python train.py --crop_scale_min=1 --pixel_unshuffle=2 --optimizer="adamw" --epochs=20.1 --lr_schedule="wsd"
Rows from block 12 of a small model that predicts nearness at each pixel, named by matrix and row number. Rows with one number belong to one channel. Each number is 200 + 30 x the weight over its row's rms, rounded and kept within 0 to 999. All counts start at 0. After the name is the row's rms in percent of the matrix's.
After each channel's rows are labels from the 100 images, of 14976, where the channel reaches its highest value: "strongest on" is what is common among them; "lies over" is the class under the peak. Only what is clearly more common there than usual is listed. The data: rendered rooms with furniture.
# convs1: 3x3 conv (model.decb.0.2.convs.1.weight, 96x96x3x3, each kernel summed), inputs 48-95
# convs2: expand pointwise conv (model.decb.0.2.convs.2.weight, 192x96x1x1, transposed), outputs 48-95

convs1.66,107,172,210,202,226,170,209,192,177,192,204,228,162,189,164,205,221,209,192,201,189,228,117,64,131,209,213,215,198,190,163,232,209,200,192,182,212,214,194,156,187,217,181,215,139,203,217,179,179
convs2.66,149,193,200,200,185,199,220,245,200,222,200,210,201,200,148,197,133,204,192,199,200,205,200,224,202,197,227,159,189,213,171,202,201,198,200,208,201,205,200,200,200,200,200,221,200,201,204,200,146
strongest on: lamp; trophy; umbrella; largest object: lamp
lies over: floor

convs1.19,093,155,118,163,213,182,203,183,148,178,208,181,175,195,214,235,193,206,206,166,179,216,211,146,186,208,211,232,196,207,157,202,163,218,179,165,245,207,183,157,216,173,209,163,195,200,226,229,205
convs2.19,117,168,160,200,200,198,170,143,203,127,158,205,196,200,183,201,229,175,228,201,203,205,172,198,213,194,199,215,264,228,210,201,165,284,193,200,220,202,183,194,223,172,224,174,228,171,182,252,201
strongest on: trophy; umbrella; largest object: trophy; count: four
lies over: trophy

convs1.77,092,175,228,226,216,183,223,256,180,239,215,222,232,228,168,212,206,216,236,227,193,195,124,134,198,206,233,157,217,203,203,215,203,214,186,232,231,220,189,202,204,202,180,258,192,199,243,218,226
convs2.77,107,197,202,205,201,276,245,213,210,213,240,218,219,148,202,200,167,202,201,207,201,216,179,227,193,200,204,204,199,201,198,138,161,275,186,201,161,254,219,204,195,200,212,227,207,226,215,225,266
strongest on: ladder; largest object: ladder
lies over: ladder

convs1.6,107,192,197,221,205,190,195,216,228,191,187,227,236,201,176,192,226,219,229,166,246,223,236,261,221,197,224,163,224,210,192,229,201,249,208,194,191,212,227,219,188,222,171,164,153,212,190,257,175
convs2.6,105,200,201,203,215,121,198,163,200,181,192,199,192,194,262,222,186,202,219,229,229,250,283,200,151,162,203,213,200,190,207,226,207,217,227,200,201,201,200,204,278,200,198,198,201,201,201,203,133
strongest on: sofa; largest object: sofa; count: four
lies over: sofa

convs1.90,069,197,230,206,192,234,221,208,254,224,195,243,201,236,183,181,192,215,205,241,252,229,150,102,227,182,208,200,178,207,296,210,184,215,176,202,181,235,136,220,192,234,213,205,217,210,217,199,212
convs2.90,066,219,211,210,203,214,152,214,226,192,207,206,201,203,65,186,191,165,199,195,201,166,157,232,203,193,206,199,196,176,204,210,184,200,197,207,213,202,201,199,173,250,135,204,196,200,205,233,228
strongest on: trophy; largest object: trophy; lamp; largest object: lamp
lies over: trophy; lamp

convs1.29,055,193,239,218,208,232,226,221,193,191,246,222,235,205,253,245,196,192,203,168,261,240,204,166,226,197,192,228,164,202,193,205,199,208,215,162,238,169,188,170,79,266,168,216,219,191,220,213,204
convs2.29,031,186,257,126,205,171,207,228,202,192,200,194,200,188,206,209,137,226,211,203,220,197,204,200,216,204,249,206,203,214,250,198,181,216,203,198,196,216,196,183,199,200,200,205,218,228,246,194,173
strongest on: count: zero
lies over: wall

convs1.26,106,204,118,191,121,105,172,174,166,185,169,170,193,185,187,187,116,138,172,166,174,245,221,231,171,228,195,223,208,208,184,197,195,183,223,201,207,236,203,140,183,224,166,231,165,187,213,161,175
convs2.26,119,199,200,200,201,202,199,201,198,310,199,196,195,204,224,203,225,196,207,203,191,166,250,200,201,211,161,173,200,273,210,200,202,171,200,205,69,90,200,270,200,196,238,198,141,201,217,212,179
strongest on: count: zero
lies over: floor

convs1.35,084,179,186,206,261,196,146,201,205,168,141,178,206,175,198,220,178,179,168,195,189,214,236,142,245,246,208,172,173,201,216,208,146,272,228,169,260,175,257,226,207,275,202,181,166,209,253,213,166
convs2.35,091,201,189,232,196,206,158,203,170,211,202,203,271,201,179,197,200,210,213,175,217,204,242,219,207,248,203,126,201,243,204,206,193,200,134,217,169,208,197,205,171,198,207,221,199,250,182,232,203
strongest on: umbrella
lies over: wall

convs1.1,142,190,169,179,206,167,197,207,191,194,195,263,201,187,189,206,210,210,214,167,168,233,224,203,202,204,196,226,218,199,194,191,238,199,194,201,192,242,182,135,190,134,215,190,199,218,195,234,219
convs2.1,113,192,183,196,199,243,201,233,200,278,169,207,198,242,199,223,202,170,207,211,194,162,198,194,173,256,206,173,187,223,197,202,200,200,213,201,172,188,139,210,203,146,260,221,265,200,182,194,178
strongest on: sofa; largest object: sofa
lies over: sofa

convs1.17,106,223,228,200,173,200,177,227,193,157,197,200,216,202,172,206,185,256,209,232,203,203,141,252,167,216,183,206,170,178,182,182,155,206,164,234,202,249,216,154,256,222,226,210,164,224,174,183,254
convs2.17,132,272,201,190,199,127,96,226,199,295,200,173,178,206,214,178,196,166,199,194,200,161,197,217,198,203,122,202,203,205,201,204,183,199,238,200,182,103,203,274,198,197,209,216,156,247,209,200,206
strongest on: sofa; largest object: sofa
lies over: sofa

convs1.65,110,134,231,199,183,185,205,201,195,213,163,225,188,192,202,225,200,174,224,189,254,225,176,167,212,212,222,164,256,216,182,193,220,218,228,182,164,181,178,205,203,254,159,196,157,190,240,183,176
convs2.65,134,200,195,200,194,199,196,200,200,221,199,208,246,143,200,196,197,175,207,152,132,200,193,201,201,159,201,201,200,126,211,198,256,201,198,200,198,151,198,189,200,200,198,203,195,201,226,252,197
strongest on: umbrella
lies over: floor

convs1.24,054,245,254,201,207,211,170,191,209,140,207,191,206,177,230,226,135,182,179,191,205,228,144,111,213,269,173,191,243,180,186,181,197,239,199,186,258,190,218,205,152,299,194,252,210,198,214,193,206
convs2.24,059,222,204,122,207,167,199,214,207,220,249,204,184,146,192,204,201,239,202,198,202,222,215,200,209,205,209,222,201,206,206,196,202,201,189,185,113,225,200,208,196,203,200,178,201,209,281,197,267
strongest on: robot; largest object: robot
lies over: robot

convs1.36,062,182,237,215,208,224,216,209,194,191,236,215,221,202,256,239,195,195,203,174,281,246,204,179,226,194,192,224,176,200,188,200,198,210,227,139,259,157,192,169,91,255,173,211,219,198,217,223,203
convs2.36,034,190,325,120,211,124,210,226,205,198,199,198,199,153,197,203,174,213,208,203,205,196,203,204,208,209,241,211,200,205,227,194,176,212,200,201,206,201,193,150,193,195,199,201,210,215,197,191,169
strongest on: count: zero
lies over: wall

convs1.58,111,183,278,218,198,196,199,200,225,184,231,253,165,206,263,229,234,211,230,246,206,190,224,211,222,208,197,225,182,182,194,182,207,222,204,209,212,161,209,214,188,198,190,358,197,204,228,210,212
convs2.58,090,204,187,223,193,188,199,75,200,189,200,196,256,198,304,154,245,218,198,200,208,195,254,212,202,201,181,200,174,201,209,201,199,199,157,238,193,219,199,209,194,210,201,180,199,219,192,202,198
strongest on: robot; largest object: robot
lies over: robot

convs1.0,096,234,179,188,213,202,204,196,169,200,202,297,182,221,236,182,255,198,220,217,207,180,166,137,227,235,199,223,202,195,203,201,205,197,212,207,215,259,202,241,256,197,236,210,159,224,198,195,211
convs2.0,115,237,198,200,168,201,209,238,166,230,216,202,220,201,261,201,203,212,209,213,217,195,294,173,201,203,204,199,189,226,218,265,206,212,288,202,198,145,216,202,195,113,200,180,202,234,209,179,179
strongest on: ladder
lies over: wall

convs1.18,097,174,217,194,239,196,221,231,208,207,176,184,198,215,156,204,183,199,210,163,229,269,205,142,189,210,226,208,228,210,201,223,202,218,187,206,263,194,216,222,245,206,185,165,143,210,188,242,178
convs2.18,101,192,177,244,197,242,201,210,199,206,179,197,201,157,203,222,153,175,210,188,260,200,189,201,200,226,242,163,200,202,173,209,177,201,186,200,198,196,203,223,191,199,209,213,133,199,161,194,197
strongest on: umbrella; largest object: umbrella; lamp; largest object: lamp
lies over: floor

convs1.15,065,217,189,200,181,227,234,225,263,221,198,269,259,203,201,201,197,206,204,191,285,199,213,162,225,168,200,190,192,204,254,202,205,222,192,202,175,274,160,168,106,216,205,196,222,201,184,252,204
convs2.15,041,169,223,213,204,164,252,273,203,213,197,214,152,195,184,200,116,211,198,205,202,183,201,239,199,199,217,213,199,285,239,182,191,212,194,201,176,204,192,203,196,180,170,200,215,229,202,207,183
strongest on: count: zero
lies over: wall

convs1.14,105,188,188,211,207,176,178,199,205,201,180,209,221,209,232,231,209,188,191,216,219,148,198,239,205,228,202,201,207,213,231,226,153,248,200,215,260,214,197,162,275,198,224,144,182,192,191,163,144
convs2.14,125,153,199,198,186,198,136,200,200,167,268,203,173,210,157,201,209,200,198,207,205,203,195,208,215,201,186,241,230,211,196,243,186,203,195,220,172,200,249,202,197,200,199,201,200,198,219,221,219
strongest on: lamp; umbrella; largest object: lamp; largest object: umbrella
lies over: umbrella; lamp

convs1.74,067,187,242,215,204,169,243,245,222,292,211,224,199,225,182,255,220,209,216,213,199,230,184,157,207,154,204,169,186,208,227,197,271,208,205,222,208,205,191,209,180,216,227,229,199,199,233,196,214
convs2.74,056,221,118,188,189,306,215,246,206,201,198,201,248,201,214,192,194,198,212,194,153,218,91,267,197,205,174,192,200,227,199,196,207,206,165,199,198,298,191,197,202,198,202,220,226,200,256,287,214
strongest on: sofa; largest object: sofa; count: one
lies over: floor

convs1.86,099,164,268,223,185,196,233,218,226,228,197,199,221,223,178,182,184,213,206,239,244,153,146,191,226,154,196,179,192,209,278,222,194,198,156,247,269,226,196,225,223,187,196,247,174,235,184,225,195
convs2.86,114,201,200,201,201,294,249,209,204,215,287,222,141,198,175,190,205,200,192,195,185,219,182,265,191,201,189,197,210,207,193,187,208,197,188,206,200,201,221,207,161,224,212,247,198,200,216,209,245
strongest on: ladder; flower; largest object: ladder; largest object: flower
lies over: ladder

convs1.64,150,202,259,219,153,205,181,201,212,209,198,222,195,199,264,187,221,203,201,186,186,148,164,266,206,214,192,198,203,190,133,198,144,210,170,194,198,191,231,230,173,204,193,217,199,191,140,198,239
convs2.64,148,207,183,223,201,84,253,137,201,211,202,209,187,204,286,201,270,216,200,212,103,203,207,196,191,184,173,256,199,198,237,195,304,204,202,204,208,203,197,163,196,257,226,210,248,200,190,187,198
strongest on: sofa; largest object: sofa; robot; count: four
lies over: sofa; robot

convs1.79,104,189,208,192,215,159,184,151,200,151,196,181,159,192,199,154,244,179,218,180,173,282,244,227,192,216,206,176,214,175,168,204,196,193,202,214,185,158,234,293,230,215,193,162,149,189,220,140,163
convs2.79,102,186,206,199,223,201,201,199,200,212,211,141,226,42,215,200,160,229,201,200,190,200,199,200,183,159,214,200,200,95,218,200,205,202,196,198,204,162,214,204,199,171,199,201,180,181,200,202,119
strongest on: lamp
lies over: wall

convs1.8,105,234,211,188,222,222,178,192,219,189,216,132,181,212,197,101,250,221,225,172,270,203,185,108,239,130,182,122,202,181,165,171,184,204,190,176,143,177,211,202,201,209,181,157,197,187,191,188,186
convs2.8,105,177,202,131,183,179,191,127,223,164,199,198,195,199,198,167,252,251,213,178,215,196,229,198,200,199,209,261,200,103,192,213,194,210,176,200,197,151,204,218,195,186,161,175,204,199,227,246,199
strongest on: lamp; umbrella; largest object: lamp; largest object: umbrella
lies over: lamp; umbrella

convs1.88,146,195,204,208,173,200,199,229,239,231,211,226,204,196,205,221,228,212,217,180,188,206,202,222,183,180,200,178,152,189,247,214,216,228,194,198,211,220,163,170,191,194,166,196,65,180,147,228,197
convs2.88,129,278,179,210,200,202,209,180,140,232,199,200,195,200,199,219,218,112,197,140,128,196,100,198,206,203,205,222,199,203,199,199,209,195,198,135,245,226,179,147,199,229,200,200,200,183,148,193,207
strongest on: sofa; count: four; largest object: sofa; umbrella
lies over: sofa